Rows from block 6 of the encoder, named by matrix and row number. Rows with one number belong to one neuron. Each number is 500 + 40 x the weight over its row's rms, rounded and kept within 0 to 999. All counts start at 0. Numbers have three digits each.
# fc1: MLP up (encoder.blocks.6.mlp.fc1.weight, 576x192), inputs 0-95
# fc2: MLP down (encoder.blocks.6.mlp.fc2.weight, 192x576, transposed), outputs 0-95
fc1.86:376411532450462521566446559567507479420457506464418482484434547529507577543476465456468510475437530519505499485538551439447549495465467492573473461486511495485453468467556479496518514461484497500449489478465507503465466482484547522475502476510469486464493521495529444454466517466510496419
fc2.86:571502598472488551513465535485507496473512464478456451473501387540376517480535483546488461523470493491510483509553517461462495529450515459535569432537536448606536445525451451536493445424480500446504475496492509523571522534534460514532482517571468497534422483524447537485536539540500439489
fc1.87:512589427549519555514462569485471498516524508505535475518432534444532479492471508539469558529552489510457458514464532501445525568467539543519462481519451470470546463425497544509489538494529536560514488528555444523494553487539524466498482546489520521515566462568458451501504487487440546541
fc2.87:532411563475477452489535451522523492494474503511488534480538463556476523524558497469546469481415492483521499478482473509560460435536482449491493499503551494541464539527481425492443442461518424423490509467472551467538390503499461529501544474469465483477460497433507557518529519502552490475
fc1.88:570535510496508473447506439427403470479494471459443455550535502461453422559468517454454618472540517521480484502452420466509478491532468508444449529443540394508527488521523527466501461490475482463497505475460478495478525543517488453483451494546557483432508493531465496471515565454525478438
fc2.88:445498449508483530534536527545574539491516525572527509495444489533548534465535513547516408520469493477508506540558570496494521458520594555530568477542507555511434556461488478519501571484506511532494491532565527523508489484481481518501529525472404520560513515488519501505479385514489517572
fc1.89:479552557562502508509485510502498510537516549493531543556492490499554489488469495498400431533537510506482477518499502469503462501513588599524455527491580516570499505498554545509468508532452512486427553439475491459492460482466466481507462481509496460489516552402527550456575482536506546474
fc2.89:521480496407482553416534563500582450537542490488475543398433515505481525537472494482516440471497531465508491557506478544439476508543488506507536452481535519479536464532537511471516483509529501533507488520559564498552519516546507532556530486476504510521488533489486489565567497428560499413
fc1.90:514500506480557499483511445499557578526559542402498510437432570475462561501533499444508494510482518476470536546513471497562507444512472504488514490470540547431580537513559484541553497512494531514472465474487550455545470441538445465563497511520635452530454429510418456501487495531546490528
fc2.90:506499489535455515468482538498473432487430476542498499578563423522510436483490491552525536516549481496504455436483517466469474534475542512527519516563489429538428488517461530440407484499496458505554506517507504538457546490527557575415517488491399551479582499500584538500506515493482553501
fc1.91:492516506492544452571485507496548489432515467479516475490458474461528537534516524536497509505391523520433476611482522487473553481425449480545473476506494477527502505520490460477555458509535517483493537555511529484448464508492589526491586517478504433535452590489509563440517491544573537398
fc2.91:513469551477434518430541545505568495523493427501484515456516448548472490498502557468440449446609446495530475503534462528566473567513520543499495515503519513518518479464491592491454450543476516572564520449448466445495551540480429403490520525592468515516502464487490512559417480478487424562
fc1.92:495506422519487471502601497483500521530448490515512474541509521445512499529531491491518508528496464393452497505492496547470512414524505396457494462509520501516487484523513524552490516533478550551481534534494534535487565477521481523429443495474506466579475460552583511452517502542506528526
fc2.92:516548633457493517520439548508512455494505515487505532441469486554476558544458508483472528533469577609503475456521540454566483544478518513579514539483484470527538507433519492398450434493489414421554527456520463462474449544548452474548550514518542528420576509458490484538502507460447504437
fc1.93:479494481446477538512495484512467453474514541534626450529559503456542430500427412469535512490537393500495480479499545587590506523517468451487469450524472438524506463551478470464445482494560545528485508461579486445502607525476484511481424514444471469463477563491529474580522459512492513515
fc2.93:466489513510480496514552484521492589511504518585519534472428480506491508478588516570464491424534600500497455553466512482502490489500467549481549527493463469495378498465507482446527450565420543491513489490457483445516529502514537453488567479534494525458459565503496465499497505502458479452
fc1.94:449470520496475463436452535449438485453490494448484558553445570546459510478535503417509577491492465472463564522460541464505433501496541560482506564498465534554526463445462515494524467563500470466489502532536533506512541462548554500531484474463520477544500472498446456502478444491520444528
fc2.94:571496451504543571544520477534570544546476488574494452422537440441536507537424518570483413515500547552505426537540484512472576473518501461494500473510530479441472526517511510506478480457485475545532518469510460529540466549469446476496502508523507502470498501517545519498515537485472565477
fc1.95:457494498467530440529486443475487514583562567511496536508454479454449477499512600505615542453429463501574500422502515565494518521493498484504492545518491465494523493516519536502500438536485524492543497474539601505519513549482424574542428544459472591499486587424550452531614516505494482457
fc2.95:512494511535479512482522533548530525432473458448477457490558505525525521534498400488395537589572505448410479595480501466473496470555488527513516451491477562480521501438497483500499531470495471522454433524528399513496477487532577497481562451526515416530494395551432540493399506513530535508
fc1.96:503519492517423620496452483505487487471558522467502495532520521541475471452435516542470499519484485554500472475477520524461498462540546608445527525493487526493526541403483481488573457505459474544395475532483472457460421489537507496541525520468473492449450582525481537513512463527494547502
fc2.96:505475503512562431480506485457485520517426505530499510493466445424489482511542443455539491480518525461509506462515479492517491556485436378553518484491484479505459493596519565482435548466525510471573497486521538558566577476482485506433481478549539555520575459473525462402515530467507447502
fc1.97:523489515555505506508529489447537516491511512445517508527531462481500527554532513471480495488414501490368563499438517522454493532522592509455546496443616465513530481474403517511527498509498493521610524519486498540526528432576500485442468500518495503493552490461552430510453501456518427531
fc2.97:520442474455543500441458477532518511536478463555497508493473499525518497504461499554491517512597475463602474543546540464533518464541427524546443524552404516476479512515579504471454469474491470475411477526576529492508475609438502512542494485502494491464501490552480528463570470536458585521
fc1.98:524491492488438473491519534535419420487507505449484497549509560511520487523430523600527479554489401547605492485532514540551575489535552533455492389498507467489527483504508525536500504477517517526504475497518496438514440463491483511495453496485463535520477495492522373536455423478497563489
fc2.98:453478521480492456520602557440515471456481507509511513473526458502473433488453450499563496530504487485456496477501477441471478511571473531466492422533521419550418504472550534523496449485463455499435455550445476459544443513481503556470513481446474541483524560492508488564529495398516510466
fc1.99:482525502488475516462431438553474446534484507451542537509511547458489546577483552442477504506433486522455503531510545523506454481506478509527565559514486545503564451487483493650509523470495497448508531441463447520496505506493420555519580498543459487513571438505514583529516512466468532435
fc2.99:489454484565458465499535496460485548436507494515517472496465471563508444371484474559512519468573561491547476476494479522453544503509486431467468443436510468515471524506495480421518498516479470526471474509530506513457519544526573468451458503434568539504505480551466384476477537538559470552
fc1.100:451452541501482491512488496605520522571470488489512457501476482413547553478466539484434486562444519488470560476491502480503414399468508490513509442529479545509469590500469506504536484556509481525546473441581450475531496525447465473524504535520535487489484441522498486580430496504464540507
fc2.100:530543467541527506499439509441516506507505412502454515510553532506512477485568499472474425500444494497482452502539531454470507484480469441510515512482437553416534484514524513455506468496541434464447497577487510550485518502483514468506480499455509516535441516508423454414493515449493552533
fc1.101:446492508508490534527500429487470523474481491560583489505443532530497472549527481485500440543467446526492527460504424467542512550435439577523501526438522459487503537541487483508584503495547447560524490470484462490462423464533450523512527544472469494502474525524462500410399468447511500454
fc2.101:545476481462492517548461521481501445560539512494559546525527473487519538540412465532444513511497563505448576525435470505545478448540522510457463517540530472571556547473432435409487457491507438496471547500486508446456497506563433514465515501522501481571434546525454524507520528450515457552
fc1.102:477512543472486488510544517582566499480507557502433464485523530542546439536579491602535540540531515491535525538448507475472544545525468491549532525506474497515492558563515444499531497519512484526520477463500544513491567460433415493492553498555531372480525493435496435528467553408467453517
fc2.102:516504499495490525497498490470452471476518518503501542501503494518571450540545500507418468518512481595527507418474574535497518467495445496492541518490476545498513558481511486432600493538515490539441515486505582488424505539486457500459549429480576428511479540556584442477476493538460490544
fc1.103:497493513558504457505509494488518478524514556457476489531581514518492438503531526467544545514530476507541474469454464542494426568495507459474516522502409470501539492559464464549559488497519498565515469474480459411612437583481473540553573476509548521493510486475487547514521521570510540487
fc2.103:536448531475484531537507521497458518476457452508565515497513493458526452458480507539422505508503559520459489453450465425552485492478442477469483563493535520507472494479495443480548509441465540490496453538491523525463487485532501480392470503466508513440482495494486494483476438426506474501
fc1.104:569557524488516493575424511566470425547460488511486488359501466594459472444508515514486500477487478527558451496555510479461475478494510520552470473478409468492485503493450454502549554486472563463545499510530500512455546504462483508447512436492504434571507475508579540509456500508537494467
fc2.104:541518445478521440456520505538487454412533555579564514495483507491488514560449558495437515496573508517491564445488412429472539520545568511482465503417521553467627542543470472407480438528476526437431532474517548536457489504493533448548398504552490567484491480541480452523467451486500496519
fc1.105:484524473551493531538466494487391550495510490463488462487544464499431503483540516484478500512529474502545532527499551492489467489516469536399507390501569497525559487509459564515511540492477477608573496513543532530424487536505498551502501505366462417474511514503501491547539492519429536482
fc2.105:487496570443508531494474499501531507507510497482487492573474551551465504469481473577502468503492517510559475470542488508537524539508519529541509580555426508488457485475528453510488528524574534462516453500476499509546525444533457475515526534619490451478453496563522523523408533486572476495
fc1.106:496493529473415555487522522529401510467517481478506472484435493467522545498450482547508585516499427505523490492539515445485496518446547523458557545476449545473497508519520515459527448576558543529522446493591479519525511504470493465497542477457493535520490514596468457513500496562493488472
fc2.106:519535475515584410513487507483592502555521501482522510488506472530462461513557494486491417498507558479501514495454479550527498461540476499526478487535583450523539503496518524551449536464453524471523561479426520486483484470544503552503462488506440443469479496421552561527480544432481476533
fc1.107:427439424539540500527470537466509518408453516452489494500494488503564498551547526498490493524504589482485601473481481502520503399541525567525541492491478524540575464471478493520511492580458489478522560544536477500550452571524480529560445496564465493472620507438491512536483421538415480510
fc2.107:633545579460451469512520465495493522595509489556487513498492513481450516535475482503525560448497417511454424557509525496496508548488491443492461540527512452443428527491531531461510494422517481563503452506494508499487508432466534504458523507481514525506439459505490493473529558481556521497
fc1.108:504513468503506410497545499477480544441524464514513531489480530517537522472477456567469579443438515507441460454506461488437524554427467475485543546462476544473454523563561436446497477535525492595542566463469494518500524494511443477504512442436432550508475495577505525518499462509476577417
fc2.108:464452519543463539546525471513512472542494535481451491462455474455466407500546503510443468496552470493550533537514546494551477464512545455418465529518544460496580493462573551569472479508519430434584470527540504469536463454526509484493488494526557368475454486511525478526497572516507497557
fc1.109:576463641435530503517477466513498453529457537486428514513550529530543461479572483469523502511512521489528517440501438458421513515505529552562450453485518472460414531495503520465469513490558457467490476521457460515554522459416487486502493565500507498445509517531485530484474494471545578488
fc2.109:532505495499577554511539491518548515436503454483555463480555510505486509535465531455482490455512469615446482479479494523416529475527514544487508503569514479491554559535499488538503464546516537448546532464564552542461501477537513500499567429441487529552476504533524461489490577470372522493
fc1.110:472516492425498567542461533575546528436509476507433458476499555458570452495503523546564562485548503503565464522444507454545468502557515460449496445490486440535550570482512485427440483444492463441472455508477551419519477525464466476587595532501486461426445571498493490488530458496502493539
fc2.110:566484462569482460444496525458534464491490513550471507451556495503495544510454515551564550469499473475422492518491524518444522520531449575467518511488543474481436421576528580535521507540525528543580477509521443546516511423580527509483473461569467487516512424487487494530466543527483483554
fc1.111:465467430518534425578506553435532523461538505490455500468509514531505538463429501501504520505498450545548485523479501478513512478524544471556428504544495503491467405454536459524499485536476519504521494408493510482483496460389461442508496530554540503497543540458445504585505493481525476521
fc2.111:517511532462487560423515492563455489583476500530527512551475491473479433540545448471515451491502575470391489483491459536507486507499417527457526487500546502508494566552468502469491469476515489493499536603475484509531514524572551504500532488459487503450466478539539502440512478486437540446
fc1.112:527512538511496529513463501482453479521468473467469424480471475552423490498471519540543469451434450507473492545511430531469461500402465517451578424577506516469449474506456391514476465543454500548524479517529519520483551521473427528478515485436517523486580435454497482502520495585442508561
fc2.112:467538481510494405513553536470537482484532520460505529490532476508477546482456511499498456520573495486503529528497526505490543439522512534529507606491528542555478520492433554543530498507520506470469469507466483483567410500508538571461486458578511507476459586472389461462473544530533487509
fc1.113:560505510475578498536396505479482490505494498487504510515532496557473514598489465497491452512580553460502520561559483441464490589464549557465460516514515494476473477489438534512543504531522481499502453501533496544554550447421487470499504498468525527501488439527530496575487495559476583505
fc2.113:469501501537483535560580543525534450501431518511507465445449515464447523449488488478538500507412456514563502508472546588514527435556483414506504493498524504545523521521596510524423450561493502379556527491467464430461439500579478472506457522487539513455486525464482446493493459430510467468
fc1.114:519554514484436482517486564491519545506450558475445484515531495477461465470492490511481523558488626481540467525489460515511472477507452493549490476514460536512472484500503519463565446470577489409534468529449399523539542517579466449495488505543554490444476422601508536433466551492402482512
fc2.114:487441527515572500478479496577538479553536385486539526512479537502482538553539468391540481516514449493475561479486474492453502563448568455548523494544517458468415520495534482491429552516444485574438520489579631489425500530451532461517502496464518514480506600465562489464505454485554549470
fc1.115:438498530521492483584463511548564492512465496466498541451481527493450504479446447463494475487530553533501529457467535528504532465502489453501493464522476543431468512442581480487490534538482440501552506517558487540460566505527514449487513491498470562512473528495611468503455516471474554389
fc2.115:553471436487554487497526535509464553529498584546521494503548466498582482521558506481489452593518555390504493503492468400433499510421495504519460555534478494456512476521475517443486492499529510501553472516498513478436472515452488448492507525446534403472505443494436481531535528490517495554
fc1.116:521553485484480492569508491524477538467516564498478499492509509520536495519524525519428468529573523521476512526442472480538471512495528490563524488497477572474521601590507477514479480593518516464427526508418507546473484547440509492532564466477474461490472517401566397530527503570521534434
fc2.116:491483504449537520474494554503502430464524431507468487529454450474484517514495476482507518441451481520534487502523499511490527468526500548478425439478565411505492407411469493502512515485508500551530514466483479501497447481576543488489488529486469542514533531508444543439513520445539518507
fc1.117:527500552500447452501561557471484446547471450507515506505517477524498494549542457423474555571488385533457519469525499479403468490517518500520502485536510517500484502488499463512473513446498467506475530487453521526510499468457489379538527469423526551489454519544545519484465540523520471477
fc2.117:471542446513515550447452481516440530464523555480471501550490522461543495474469545586517449421496620464533497447532495525560512511512499484469519510482491471491485484552525559478490505538536527458507446477539468505487537504549512626483489516526451436505523464484502460496552447489464533509
fc1.118:526464473471596505502488522548428480511511438491575511521475546417427501438495543503560522520473484474461470505513511527520561486488524438503457474532469597457518465600482445563473440556513549463489422460520518516516493474496465556509576529570497529473597434502528533542544509534487534499
fc2.118:476554504572422451447509497482567533475458547536478523473530452576489595507473437526489556512444496547440465496463562500541466540480502476527526526503507469555463503478444505467519540437519393514506470532489567519491487485552467475556526477435502476576440495432527464562492541485538467503
fc1.119:484472559419500499554506504532494478555527559507500533510448549467439496538499456455524529509403467450518514475534457500469406510494435483475486403458451505492517485495506492455500482476509461578562492447494534518443480480480503475460559522454511468528569478590502557480488544445436496466
fc2.119:490554510531506547564491539531509458507493457542522541633514539493610513472497537519462405446527519590543471522508491457448508482482527490514452569497506602518506484522496450445546471526470579454462444435521508564486529533546531512498488538570499479511438432475470444540425503538506526534
fc1.120:500543497484538526538468489507509452456498559509477419572507446507499406600580523496564525542484504399554498479533473486497537526527507478531501459565506560498468433501469458545532518504482550544540550569503456550463479534492481510507531474429545473463513461509514448506427502478481527510
fc2.120:533518455510480549463512539483570494537475496451547529515452498485510479508451499487497439480492451524451543525525516538489478518524437562465550533478559476517449488435497488503445429546501500529458500444482570494492484551515510531499443531501503511419527530448519532514473585509489472480
fc1.121:509509459500484556475493416505488478458502555522536570502455518569544451554551538506567463475485416450522510540497417533508508478456531496533511520494499476508491471492496440488484524497557537560536507518497510511472463480500468564470520539452485472444528481567460522462553464474548481538
fc2.121:484570455463431523512484549423488538507529456516505500478514566398460470387461511440508493501550576487445495493522558425492487460497493511517532487550489486502584514505536523512588464539423445479474387441491484473495537493571504489515543487534455539479499504439526466517500566517500512427
fc1.122:497531450474509536510502502443570503467539545583444532514522508509526472513508511555545546460529491524534452539469512418470541588483485520464476490551515460453509497529520503457491440553542486433445479514491476455480520449477460532419367476538568452426491480490546429589495461445538561518
fc2.122:494532458540521413580482532547497505539571543492546435468444480506528492482447535561455541558504506543487529455484513565442581470467548463478463490457529503542471541509527533525453531578507445506485525462466496498491568527483526513479414524524501627515505592489589495460513587455530503477
fc1.123:511535535562503485433489588570468514501478491496484559494474528511545582390544494506515515473510479425459512553467499441486480453428507430462457607479455565449398564498474430517498469487498505505502530497522547500508518535448518441441510458541475480507450529535457543450515467500440424482
fc2.123:483450485491500483504544475515533436511494490414492550482637444522561425549511513496490536540556519503534444508457482521515522424538547519479511553556543412575557499484478488533525518502425516514596468518461592521503497520534526540564576481468454474428512471510451527473456494435491486556
fc1.124:480472458480395512550513454467553510451560489491489487527536548447513490586530546583515466520530461547576536527515496481462513437511462457455490486469510448489524534434463469508585541540588408536589491432544553485445532537429485491478483490447529519546491467496502563495453538512468538466
fc2.124:533501504512607492460524558547480494597445473478476512530494428535465506453501444461481546491463471475451484492489517459548508534466477535532476521575493559519486503543533520488392439493424547422373496556459451539569464480541515530526490508539432476472515498525480450541518467482534471526
fc1.125:537557526500560532478526533503495551478444536463470492480555457450430461660513538510505525531502512470466584510517524599463482457519483520482490550514520485488513596458550586539553450508541505435573533532564484581490466457542462500516541506558531460535531489556506452467515479510489513487
fc2.125:515441475516494452448467430462511491522558467513513543528395514527563558404512498507499527472535470470496476523496469408563466502520535553529511454509516486497499409576484453444471502469473499580455436508501484428522565542490504534497469496454467507416502472450518571551505514483512524536
fc1.126:485487517492555450480486494512502469488562531518528486435509475515590495506468451458516507506517578464488435393484482420481465540548545471511479493555550475486486524443432514444488502527506477492506428560494496469552498532441370462482444513565441536474582459508526413511554508510470490520
fc2.126:459511493496589522514499480440555561490432557447406474510498482423435590509522514521480534490510511505523485529522447534481497472454430560519523475477546515468463495496573522534499463507555524511504582489520470545508496523550588471420523567492448494502468469585486523502467514459450576465
fc1.127:488518473512450454568511520487435478529557534525490527604519517582496553475541430515518487514559558516497510491503458509538542465530478543471458513480488484435486425529476573507445490446581464524584519488450421494476571493485508433535507428501436484468479465452498498447535477618519556459
fc2.127:540492540439489509482551524522531472544502519553531494434455479576425497502486532460508472514448480548548454467501540560476511452554531539510561563541491466515495516477467441516490452546421522456484463575527500547478429556523513553426518524504552460496493502501523510535474514436430463479
fc1.128:503552592520508458468482544570507542526551478401477497465474454598495496475530435497574422477506488510463583495537564533481545538558530546514492549498457502550538490454505499493498488536533460569502451516454509488537524514485580445470484527414510557528503578467514486551489435445498516470
fc2.128:437465511525535541487522524482507455518480496530482511531517535460517483565490542511506581487501472548453585512462489519520499422516496524474576526483533537508471484557558451521483564438467478487469568527552430448467518521491446510504498496533526548488542424458473552475522530531414461512
fc1.129:507510487472482533428509462482578514460475552543509492490525508549521450551452461490497622478572545529464478530473455519484465507493431497556482396427514536522518536449519582431540540555461594515499515435556454545504551469453526531428465477536513508489518521519463505505566503499561427508
fc2.129:514488568518512437507462538517425487583528457480430514479522518409455551492494568529516421535445423478509489531509578501507471423467519481455498539587504490488517523510490420544485435449490419508503477524460553493518446533551498485518505528474467502503469480449507533543439538532443530513
fc1.130:516529506503562471503515398514491443490526450446467434538539448493478540592544474527513598538478490455487558537547437482523520464497515521478508504503475486494573501518453576470528469501555515496556487479476492456529498480478457519450426449541450499455504467472552429475543473477420459505
fc2.130:506470468505443555484480549442564601530446503564532570463505527489511423485464573508516420501539510485536457484449596541482485541517492504539498526476538531476437536508527472516495543526439473532401507543530494544498510510519502495503536539482543514555498513520456541534483494492571555528
fc1.131:519461466497494481536529466469485562545492542574472529538539508503467563520562576508546468496516513453522485395410493522507445448482481501500518566505552450538454531447541534499428500482493448503514495461581518522502461450532474496474549506488489493486572448521502456465557486463460450498
fc2.131:483523548481554525476544502504533528444448463479490466459568467521511547541515545520476531565568464529503486563553495433523499531533556513492485469508554518527594425478462605503539495555472545510454497512481487476496533625530544465521532457536533472481503482509502487543542468510491477569
fc1.132:421506564586562503498551552535516535427528512496511453523532488496548424551527513513557463505497562511510482475476505455508482417455550612499550473522480518517511535533474436546413526471477482565526486459558481517437513539508491513513526590506471471415483487462492499491493457465454472533
fc2.132:458544503516556535457591621523457454465512494469510514487545502613607521431571541510469499553376552528500467442558537600443520448397488432470514485532492516535479448489508493477445464514512528474515494533463489493415485483518499530540531518517565480498497488525581458461541535464524533507
fc1.133:438465514558469399546467521459525509483501486530458436512505460468497474519512577449462575477551477493495407507536549550495434561548506499464441454562535567510497558498462435581612506506504504452497471515539532445505503425545564548469439430473548537475541509548554487467513498488458493492
fc2.133:536467481483453527457517500526508479549516481457445519481551433636468598502498484478500488462484569420568496544518477435477521473488493559483533526452502457524510474519494583443468458529513508527544496527516524532536510485515469454482511603479517507503511522484469471525506495489468506501
fc1.134:523510530462515479457458526483498440516478539549489464488436597530486510515538503413488521478495491484503454467547467515454497506526573512440531560470582478516482497506474492511496406528535458490507457506531477470577495530467468498539477453479549547504552481459551496489547499486573526524
fc2.134:462477521493508520521591501555490549514519498442500535512569444457520493405496556569481528495496528560442487531480502510576516449529414473563477489577401606486570490464492486469524549506461501539492517466498525549451489536506542517535518510494439453443451486538414530522494539516397475439
fc1.135:499475527494504431489461499521489438503395449436472501494533455533506499478510583492461527523510572477462518531459512468547423502500509455511528518453491561558494521498521492522511529521427503462511533466462475521493514494514445468551468488558551469512520492471590402498363528513385489470
fc2.135:497480441475429529473509560449519548551575486541490532414547554556492514524429414511544439525413521544517459415541510526457584508552540483521461513534500520452481502484488468468503493531568503466525467534487568452521483579482568567476497499429459474513508568508470529498487538485571489505
fc1.136:531490575437405461517429515536508469453450451482545471544491452491496517514519504489454465491537450512479500509518510451467422481506545495553444528458485517532522511451504555531563479537482490511558425499469522533438465522539551504511450466539462472449498491431481495546498464495491457434
fc2.136:535461459558511455479555546507473522552480505568428492469510532455535522452523474594446489526501543516510514585514541458503514507478491508459543520527477520566472468523476504523466458548530535429509525500484427520567460465448529488532508490519514468490439557479503413510500484553469505537
fc1.137:472484529455539491515510538498490468458544518515473441451529474517519548529493466540493484429491518471529476588456506468408532479502394467532502482518556469474507515484423509494451398423492484512519487454512509543532515483545441521511495616550450571536489472559519471578452443537473580513
fc2.137:507512481484478523469539478472479537475450518481494517559491570460513469511476548489538572498503431486463524498535525557531497489526577512477583533454502463505489525442538549504495498565486482422540509517480454444550494455483525448460504479497471436473522554411385594419565511394459435520
fc1.138:505489446509472476465550502506456489421476543480486449556514487464503447462533459501610525521491555474523514525467526505471560503492525491551566494527541544508486461475496548448524536505479544566478521513466489547454461533499563542496541513475544468428538485554510483424498539506517586526
fc2.138:491527512550513556462467470533557498480565522496556540466464546486516520547451469537593465507496472504539504468472501535416531561552458501465549581439537464506519447468464494543528516546480472563518530479532527439524467505482559477494466548557463513396542482462535611438506557438477461494
fc1.139:528470543484501504519532428479478497429480469509526490438558492413527449520492472531443500469498514470524513459476528456530487506483435491535545493545453476512498486477439526522547461501450466561541499558484563465527531502491489552434465485537476604494498462512510506442482472505481568537
fc2.139:478507472496463534464467541507516515530527522494496460528465488578476578488544540444600503513506523522477529509491473514503509451501533496454494505448520503499488508537503458475476538474525555449472528451517439534456480459542517457533491512465480444499497555491522502538547515532578432484
fc1.140:485524506527473454467532496479417511557516472542582532527555476421470428502534517580483486509533465471457463486463457528466547543549524500503516487590429542514403480530522581508566486452445518583531502526507467544478468442509510492475486507483460508532440474475555516502522521512491496511
fc2.140:472497489474518565540487526524495476433498492472449499505384483534492545491495474471526537473502451534513546519479574453548552530487492470524478499392521500506602473459518448502493524519580511493455506473514564470492508545523479526493487517554422474528584489543430517528559499499469518501
fc1.141:493494552540462538426471461505549531520533534510483506473556457472480558503506541526451472482527484497440503533436445545527522481560492451466476520497519500475519498508454500475610478499424491473579530474552489489504602472477489455450439479501471473479497489449491492484545424476470508482
fc2.141:539510472496524458515522526472517513447489445452473494576503527522488479549463502483535556501476501443509517472523522481490459486472488622547555449503477525516462504463501487477373530495564457559449507553483505548538437504549487529534546512485498516513519481550517482562458618564519520490
fc1.142:535545528488504535548493462544516512489558471536507510459476543492499492488455526475484471579507490461443496525456498478502486515540443491477501545502467564484429558571529362529455444509507462514500532516479519486548541524467538472571505527535450490468534451469504512562549474488471511472
fc2.142:444505496478498378572481535506470476504545483532479555538545539535545537493500419441417530549504578504477526453429453516563536476524470516429487502498513531483538516551577500499458522531493505488498441463471525489530478508533468511441557484524532471493455520465495446500493540538535484401
fc1.143:580458491514549519477532532501464514479496488500463573523470447468495557448491443535425497509663504472607529509509467468506397432504502590465476506502445485526426505474450531445513493535517429447486470537528490475528493513519557507500498463522512514434483509483504516509472556488495552507
fc2.143:453509512476444484529448492570557571479530504452487449509474574492490508476521568510495517435445528489530553516518531553486581513549492436535545502465531558545497447560507462491523468494464503493528532469565530515555475521491495493458476523486492510485522489461478493519501439494452498445
fc1.144:520469501504454502506471483474517486570538462500469482516492533502537374476527510436597410508565523541536420498483461471475522543482459447516517634502570560490521514461489469530482454491486500461434522404566560474535554586480515514575455441494497461510521489455456521479552493528484488541
fc2.144:523534474535502491450517504516440571462431483433526497548515525481407562563513506572428583451438535496436524506514519556549439479508478474491497427543406453523440486529517448456527536482550534526511425570448485473495497477559576551496542521530462575468463461554564510469441528412492500459
fc1.145:497470409551500538501497583465535530477537537467503527542506507480522514539532640520521522491398534433366553535439586482450464454464543559517465510487522558481502504565477526456472470518449547547546512522453470450500529460565459464468460507516484508444503450480490491492486447473495501539
fc2.145:537517612488541443490495409515519476534451452507478517416476496512464502492463394456499491498564495538551464522541459512537503523557499465464538486529475471514497535436510500551453471500563420478500473512543503546527463539445559447545489496468520454496495537482537489545475539527504483459
fc1.146:521499551504417475485483536492529573517567519459551499431409485558382542593499450553479466590484508534419482505506501498477578530555531555535574556475479490566527488534490545463484450526422458526557458413535568498535577502457461554507486514514520529480517538519531534473511426502457501544
fc2.146:471452431538553547515476465534401507435466469506481463558581600467521453498451527510476473533554540460524511441510448522496487464466494534437525487496549506532555410493511424519512510511477524524542461519576477510563450528467486474385524525486398523533557487483483512452519522513513509529
fc1.147:537478497482516536498474544547543566498460455520450441394466511498434500512483564494481484530488502526568474514521531525507461516547443510516468439530488537493466460503486446490544477539423441477512503539552491562436582568508581505496514483473461545510525461542460514492512480492431450450
fc2.147:509565521527539464493509395499466467478592529468480503540510505512551506498484455526491499495538519444440527449500484468510484485453528529462524585513535475453496554499506521476516565548558541555529475475478463432540439515437441538550524499553486443492508610490580450487523486519550544551
fc1.148:523505482528507533456461505527520471588504537452511504525480502453519446520547547489547540533468600523592446478490507479528470500502494501526540501521550514527532468449484534533499508489463486531503526430533511477543473494443504461473504563455551455502536446541524528510462496500473534537
fc2.148:481469505506528504509536467490528531506590445512493516503399468526512518466468571477512532487549545478515508547506475587507490498458494468461535485452436443547451511578462520455591531572448529462462537517462496496510484468488510435561548484456460520501470607456471552393438462452535459506
fc1.149:549467496495506527534537535513506528476583395493555508535483434536457429471513461475583495513500495551516504583550521518468508603535494529497422532544484426458506457503531478517523489453475487534557513506477507543437496509519466551445453471528518449514516517490549511469495495514431472549
fc2.149:492537480519504485496507537461477513423463434482510464533520542500563549516535504541529482557514501462454517449495480507470501472467551496502478586511507490467505542492597509480477515550464461547454473471472475433568482467411453553555516557494541526491523509533481419465545491538457502523
fc1.150:496507488478533450530506516520531526548568506528472560458446459471472525544478445520448516411573486473433521559484520522502471484583526541490485527500541574517466524545511550503496505474493496550492492476539547502516567479487541456493508483509431518465521547580503457459494484493499520568
fc2.150:535466535551462535410486493460504495490470514454481462519572581515493489532505557481572504584458511507506540491487498461520509454495506475531534469493485402476549478434472464504492477567503455449523515511519456504476423449533510483454449499515510498501513478410450515566536539485503486448
fc1.151:464524452573498485512476504567509489542515479542501489506463461503479539470605538470500530523463563422518522468496478524483475510516474455530534525426481522481421477435524538487521417526582495438543446510507523545585514555498466499524524441498541468439513502463516470474493490592488468485
fc2.151:436547422519627495532464506604526449508473538488549510525486525569529462443516505461422446557476491469542504406505554579485472521486481519481516556446493502510474505448517528456489482502493540517510389500463504453579506502492465464570576466520491487494491543506449522577542519504590524424
fc1.152:479488464546528486487437558464466540500477513477480508506490429488484599514527428525500417507499482430499436502464539521536463482469522544510495561409571502472471511483487453477465496603510462503522495486530526505473516484572462514481479446496563503461500541497569461450501527495500521431
fc2.152:464479487478494507607559538570461503434471530573434504543564543461535473491510533502516512424444476510514530520441531566485477530554476495515547467518528496512492489499471487515484490443482524472528521498485449536492469473461495493417531498466439487500475436471468498530491494464500499488
fc1.153:541524544488441546471460535497515575491566513479503498489579533550504469506538551539522505511530519510479508471516544527437516529457505479522421537547494490509516503542486502555543458477483448483447534539557559555498517402520597439525434466497515574461560502539502485555451563484442482602
fc2.153:516501460475538481558503466429578470501483491480475494529506429468461490473485495422462522459519482495540519578501478489533444500558474528522511473456571523489529460461461529451486492481549510472491471485513480506532429453534471575497502516545550492476437501459503578489562444444519501526
fc1.154:511496546531493530595455520472415470481518563507468480608461540456475482475498588493466463529499435529484449552479416495457480525508484507470522480486469437534495542492501450532558515390508513538432504529467484513547491442505525507498571516516432463474556496472529508523404476483505583436
fc2.154:469524501544476431518532540474588516442527506514512581513513546522556475553445472522553520540545574511482526518474482488513482480564501498540441533449583465510491520451514488529539420492439458492551497486548518466489519514548407446462589500443514515504443535447514470459570527505503472501